{
  "model": "multi-label image tagger",
  "dataset": "made-up waving flags",
  "train_examples": 195000,
  "image_size": 48,
  "crop_scale_min": 0.8,
  "horizontal_flip": false,
  "translate": 0.12,
  "color_jitter": 0.1,
  "arch": "vit",
  "norm": "layernorm",
  "norm_position": "pre",
  "hidden_act": "gelu",
  "mlp_ratio": 2,
  "head_dim": 64,
  "fused_qkv": false,
  "bias": "qkv",
  "qk_norm": true,
  "layer_scale_init": 0.1,
  "parallel_block": false,
  "dropout": 0.05,
  "inner_norm": false,
  "moe": "top_k",
  "num_experts": 8,
  "moe_every": 2,
  "expert_mlp_ratio": 0.5,
  "experts_per_token": 2,
  "shared_expert": false,
  "patch_size": [8, 8],
  "conv_stem": true,
  "layers": 12,
  "width": 256,
  "positions": "learned",
  "pooling": "class_token",
  "num_labels": 34,
  "mixing": "mixup",
  "residual_init": "scaled_by_depth",
  "optimizer": "soap",
  "beta2": 0.99,
  "learning_rate": 0.0025,
  "beta1": 0.95,
  "shampoo_beta": 0.99,
  "eps": 1e-08,
  "precondition_frequency": 32,
  "max_precond_dim": 1024,
  "one_sided": false,
  "adamw_lr_other_params": 0.0017,
  "max_grad_norm": 1.0,
  "l1_shrink": 0.03,
  "max_steps": 8100,
  "batch_size": 512,
  "epochs": 21.3,
  "lr_schedule": "cosine",
  "final_lr_fraction": 0.01,
  "warmup_steps": 1620,
  "weight_decay": 0.3,
  "adamw_weight_decay_other_params": 0
}
Rows from block 3 of a small multi-label image tagger, named by matrix and row number. Rows with one number within an expert belong to one neuron, the router's apart. Each number is 128 + 32 x the weight over its row's rms, rounded and kept within 0 to 255. All counts start at 0. Numbers have three digits each. After the name is the row's rms in percent of the matrix's.
Before each expert's rows are labels from the 100 images, of 14848, where the router gives the expert most weight on average: "strongest on" is what is common among them. Only what is clearly more common there than usual is listed. The data: made-up waving flags.
# router: router (model.blocks.3.mlp.router.weight, 8x256, trained with AdamW), inputs 0-127
# up: expert up (model.blocks.3.mlp.up, 8x128x256), inputs 0-127
# down: expert down (model.blocks.3.mlp.down, 8x256x128, transposed), outputs 0-127

# expert 6
strongest on: orange; brown
router.6 086:087148131077130123094141145124130187148074126153176143131053120082091092136117097156107145106125149135113102067166219119128190041111062111135115089151117133101118090152074137080111121125178177094135122128123120088103134135104134071089146120100079132094189116069094143118146123094155090072141163123139183163132110138090111139066131137112144125114106146040117167100144117161098143079121
up.0 197:109179076126196101131140150130206148135144126128135165128125133118108082090126138073129128136058136159148184156065129128133118124128132153127132130161114145161140097128135126131126111125103128137128148155132167129126123147128161083126187115124139130138125115130127124118137126129130128000120133156127122128128099128125128117112151044128128184129112196095097088128133124050128128086084
down.0 164:122122103123159134137129107126083143077128127106172096135119131136164148133104124125211136124150119129182121129126122131048109125145119128127141128108157128255138114127099176143164131127128108128125146154101094132149213159128132144130113115132128129127128135128125095128136128130126131152133136153128123134101129128126134118129255130089153130113129114128080128129128131122128122127128
up.1 063:114168117132128136128062120127132133162131099123129144096133114128126133088132103128190141131089127147098142127119123124166126129176116124124128126127057128175123135187149000151155119140129135075123146077137144118137129128131125068138128152141128128115187130182129080128124128128139126141109152130119126127076052118139133122113125124127128129153206121127156116124128166146129141128130
down.1 067:132135105113153127120130127127131116116127132107129127121131138123132130128156188118066126153112147125144163130137144128131136126127133138120124184160155119120124032083103226128092035124126127137139192128117140138086128119085128189143170129134129126126127128092132099138135128154102117124148138139128102138125127131141197108121117205000121020124107115133061095128131124129128146122122
up.2 117:120120119142128109124097130156132143125198145110255128122139128119129127088112126106128128129125134247142138033133177143086128191082159121112090126117131153124066158128138135120139125187121159160129094109126135108128114132128143123125133128131127113128173185129126127128160149139127093180090122128128142079125179127183101105128186129142101118222132100095137127121123165129137124144021
down.2 114:128100120130153128119127159124152128130127127123000063120096139128137114125182131145127145142126130218067128152135137129127145117129127136126136133169120129128131097128119159151126128135129125155122168133127123123128126199128134143128147126167146128120129138119255002131117128184128109123115152139062129144152127128122114131164136133128247136128113161128024081147118114151127220127128
up.3 063:184126137138128122150132148129129124128125156128128097128128126128116130116222253129133127128156125091129127131157255128118128080090131127131110138128128127129131128170129088145169115128111127168148135131128123128127105128131102122133018121100181130128228144133129127128145134129099151115129129128123126136078131131130128131255128127152117144128103128130123127114132128141124093081110
down.3 066:129149134131117129128124029142151131139128134136129137122127130132136127134125136146128123109119124127104113137109004129130130170171129127097136127079130129125127129119124114131118120119141210112134134133127124120128170126134114141123132237132143097128129130066124123131133131139188129117123126132125132148174125126128125130113097127147130138125133127127089115126178129139180160115138
up.4 082:130121122128111127125129123132129157122128141129110116127128003129128084129142216153071130129185128122150150129139152128129092129130074125127129125255122129126081140130142208132156111160120078084107128119130122128131129133125103138049134087149113127126123118128136121121125132141146128129133098127131129128128139140131117129125132127127128129126129080113119137112131133136128128150152
down.4 101:130127129120126128127122127131129144149117131135178125127129180124108131148135140129125126117135129122125124121122120128100166091133125125133127133000118128134088168128141129120149127103122128174124125108120126092124127117128137125170137121112135126127127148131125146137148120105209164158067125115128129129127124126128109122114099128168130124157123129128143130123127155123127128129127

# expert 0
strongest on: offset cross
router.0 114:150143074151142130143123113117133147035083159138073148146109139125139092217189192196106136143140142124071154101129092099062124123046164193131117126130107124146172111169195104110103136156179059131127166113176110144137117149097146087137132119130122151183168076105086155123162074098185105099138129124115107156166185148193112121177060143134090140106160154129160122127137125108168137136073
up.9 104:136098125084123114109128125128129129126093130122231056124121138088120126203136092132128126124127125137113111126100087127104123230078127184120131130146122124127147051126135128135144104128065114120112122129183126145126127126128116129187136125142135149076121127128129113161047126128127134135122136173136077129123189156127130157121128161148132128135131165113183087171126141129130129126100
down.9 095:102165179185136190127052135123124130127219128121000157126136121084129107129125128143127129127128128014107131141129128108086128082224128132128127127123138129092134128110123026120124131136128128126127129128173126118124127129128136106149111119127125149154145230174130128115139126131131154128132129127135102082144066128132084138113122128129107128129115097126084128158134132126128117115140
up.10 074:134179118126134036103129156122136135123111138135126131128131128116144094132121129139094120096105129137124127121131115044128135113128119135129083128181134108170124127129127176106126127122061127100221156134132144138119114118134074123129128130180124120192128128114094125131145115185128135149095154174137134116153183154127080124109131122128062174162100132126124000128131129136089135130131
down.10 086:128065225126127255128115134128149161129150173143124124132145123088142130138170087130128137166157146053120165144158124131136090111148128147125140137129121163159142135122135128113180132116132147160099133111127127124098151118045124128129131228128124128123046157157165127119141180102134123093126146128127122109110119129128135178133123159124129128058128130080122199135144114129139127100164
up.11 073:120131131107120126128236111131162199112123108114129065248115044120118137129125151146185120086135143135138126129125065128120137124146122109126130125150034099144131134105096124152173136129131130179131152125135086127129089127191172118151128096083128135113123030126134107119098130187089176132036081129154144110127107129129090204027121113211175128131130134072130133128128126119128088130128
down.11 081:148128128116097128163000153114137118130084121128130135042108129129133117143128126128134133185136216129121141139082134124009130066117131128132179135126250111130147138129170127111063128081153130120129129103127167119107145152096038128123206161186126128132128131127130130129222142126138120134125175106121121139154128138128150117206144142131133154123129123091127162116105129132128184115124
up.12 154:125140128128125128102107118125138135123152128088205202139135158128128129085132128099130155125110149128129122128137129130212121130110146103128128129139128126118105123189243119130113128117128127123164130094163103115129141128140139126121000121126127136199127129128119162127128154128116127128120114074127127141114128128126130134122043129255056127128131123129140128152111129124129143115139
down.12 136:119076207126131122164124128120126185136171127128140132120091071128130127123123062135133128129133139129130141131167128130129128132118203131128128128128068145129128127137144214000130109128129131129128122133089150128131136157129029163080131128089158127068132106107154079102133122127120186134127129129255137133168139135127134075115131133157147132126128153125128145129098186128101076109159
up.13 064:120127117118124135134069097130150109118122043137255157142128129127127130151095113119139214177000128130123128120143134129114080121128127126111163127150117126167140086110125134103128130114118050129165128111152113125114149130177113127123143158091088125120134116128128137175141113128123119100128182093127152128156123128156132126131134143114117185081161128128042156147128034125177113132129
down.13 067:059111165137129088102172109128127127082120163129016127140084128128134126123199128127086044120187115075132128140132125103125125125137137134092123127152128127132116135150115143131133146135128127112128115120127118124070137128077128123122115127114232127126128124133125141119102126096124118167122115127219133136128172000103136126132157093187093127128144130110146125077242141128130188146113

# expert 7
strongest on: emblem: no emblem; plain field
router.7 109:141123113135213145114145149056105129062125139143096150071120129145141116198159148138159207146111109125176139193107149133066195164112146134138141128124166130102108135107148147094117150178064178164145120114096117124104132112074127143115103125153121145161104085141117223166073097173165134113144131149095171109203153111105144113118169151123152134156116136098073115163106147111122137087141
up.9 099:128130110138131151164128126151109091114081125087109128102117127185098094128000140086120156128116152180187135144000142109190107123158158154106128080129146127114111142151121112217123176176126099130129121182128139136131130139126103109023134136128058093181129163132122136126103114143207126116176132129140194131117128063101137142128159128194146138128132151156129125130148132131126129134134
down.9 101:103126128113130128000118176127127147133126127127077127182132090128127121136137088134127128147124000095035092086127130129150102118109172162125135125137156124125039126096133135138120125134128127162133063093139127128124110133135168141156000138126155122132101069125133129128137084100133143129130133128128128118128101128132112129136132116151127146140125129137077164123072138130125122133141
up.10 097:120139144130137139133144132129106130127123128120119130137136130137101128112182126107147134161123156132041122119126172132138136129189135160132158127111141128146117128140140127070118132121133140136126128129133138000121023105120130134128128137130138127118127145185121006108024140116143110129115098164129134134130107065133161134128022142131134129194126129100129107112158144128133134055128
down.10 084:150152129117126114128138093058109135121128129118147092129026127128144109091124095125130212131160134136128148150136119118158195159089002125129168114128106128185128125156121128139130116112144191149148103128119128128129134125124155112053146123128160119128112120120129168128105128140120125121130138136155129127126232108094129098128145190127112146038075129099104099129114128124123131119127
up.11 108:144056137141118137147103124104149128127104116147129129130105073135140118039129108130123125129128139123079154129096129081128145116130045126124141118155113138149127128111125176093104129128155127131134154234180128131150129128110187180139201082125139143122128112127126123145128148154139119149139135129181126124127144130103154136148255125101255130134130129150140154128115124130128006118126
down.11 113:098130114115134140108129197126074157152129125070163234106102187123129132105128121205180127132126116121128133145138128120117130078122200127104129125111213110097092106170121102098127122129115127132123073113126129127086131147131127057108057140059134128136149185113129136113120124128109166164117124096128138124094120131128127133131108129128000130128135133106110138083129137131116255128132
up.12 093:133182114132137123127175128131115105130121119127126183135099031128114128085140120109096140106066176132108134150128096137117128128051130080147127147128208110094125129143128146128125093073076135127116060128132101145123083129172128176128108113125118133135128122122127154152155137133088134128077131116128068218102102127133131130130122118128117129128062128169036096150128135128130128132139
down.12 095:117095159137087119134096151130124108127102129119124131123129131111101186128133175120138159124144135111128133130104212181137040067125135147121130119127061123163126136090145128092129103141112140134098157245162111134103119127129140127090124109141119177151143089116098170142130128130133134126136126129117131109135128130128145123119128099152121126134127108177255132174129116130101115118211
up.13 131:136128122139112130123130125176129170119126121149232135127126112118127122144091127127163120155125139128129141217103128139129125133225126133168128126125130130132132126123087210104175137164126127070103200103148127128135132123128079120118169131125169128172128129137131145120122159172128128164128134085138097128128128079142135130128059129138123128128098126128127119093129033123127142129156
down.13 139:128122124118112101128161121102133123194145185132056127133133184138121128126161135171133125109120137126131131127134108103083035100128129148128117128104118168072117130124207000255133125097046129099128025128068130132128127126131097121216130170132129104120127128071135063119149129108127128127130131131129129131147129141134121131130192141131116128140148108120138114142146129126155127133177

# expert 1
strongest on: border
router.1 104:096106134117103155167139132116155110141177129116118100075104188148151155083190157096103184224132150156157172116102101121148064115096160082148095152173154132104102131116069077107112162142132133083124122129126092071083140151137176093073098164166106143133141124106105143057138101076090127182068052132132116117133105120129170117130106126155149133164140112116124162078099105126158161110156
up.0 083:097128176130072161071118107113208160083130117106108137143127179127106089127092117067121138171132128128128123109119150130000082134129135102130105121115131122177138131117131125147115127119105123129154103152111095124100028135117122119131129157128127122130108132123128140126130034101137128128128103122126137129146143124119112096169135135073222128113117127129128128130123117141113100137132
down.0 089:128130129107130103117125127134143130155119084138063109128135115129131183127100144102124131124127099128131124130207129128128139128083127128200121074094121137127128175128138122117145182091125129128135127122167138126150129119144053127140132127176128170110112102183115190105141138255103138132127128088128126128115125130143130128129085128118044133077125129040147120209118127146119153127125
up.1 123:108128185120126040132116117142149133116131121128184125128138148122131090094090145118125075097127129123236132128128127129127117114126117183094099128066112136132137179125077051125127128129148128143156142125126135128129130128128126109106129172118135179162129122128127128135166129186129130239139073118128127090170107116122133133128082125128000128132126124127100174128099143122134132130112
down.1 120:110129129132128141115174127128128130188130119128128119137131127091128129135125119121125129129134134110096083131126129145170041128122076183117175101128133128173124000116165255132228124174171129129090128123130128104128073126102100127130154127122118113126129120129127128123082128127124127107173131187138128139122132125128178148132145125129255130138149131162149129128127107123091073130120
up.2 060:136149085128191108131186092112135127125089140073190119126121130125139131129102103099146128107128176097123022128212137146129118128109145129127098127120157128119126179159125109135128127129114147126128106127129127180201192070083135162152142139169124131151090126125126096132156126128190122133126151105116129126110129127035126066044115135130121130208127132073126127130131146134143152101062
down.2 078:122127128127053131143129142128109150091128127128065176129103128088123132094142084100128128126187130127134145152134123112129125135158122133121046127128125127141127122133137127105128161128130126133134124160120129130129127130128236105127128131130130121130127111162128131116149129110115112120118144141127109117075120128105126173129207128114128222140110148148127136112128128159114127128126
up.3 059:164133123093137130059120108156169109135128120125132216000127102153149137117090128149109128105175034057128128124114126134126109125141035120127127133111143093131125000125192118099128117079124122135131120128079124129129158129130125135000155167126212125137130131152088128127129154115127136133130125127133125119145199108129162136127109142124131127152231138161134124137123123128134128099167
down.3 062:055161144127131121128131111127130127195137128139119054198129170128129064140124127123061126133152127128112124123132115145116148072127245151067174116127141096128129128130131237128138124171112127116146146173108100140140118011145130096126124104135167137058152128130125130128129125066128103168145127120142116136114050128125133115128138065104136133130137115112120120129145024015128124255134
up.4 118:128115130123105110129018126134193108125126126122131129149130188157116118121121129086123126134128129128208133074154078136151123174132091190109129088090119134126131146187064120157138142128127130129131095115128131113124074127129122129154119131133124128124100128128154030135165110131129210152146127136129128129093127127105134155134127121127173134128128106129120129127152131126101153128159
down.4 129:120130121117154130128130126132127128134125114147128127129137199127151034126133128240082138083127099128128124126128125128128130129138176134127128133126128126114127049125136129128116117127118128129157126093248147137130114125178152126030123128130085123131112126131120255138129129132111120129195137128136086167131122146152166105129131110132179128084222113130144128099123124171114088129128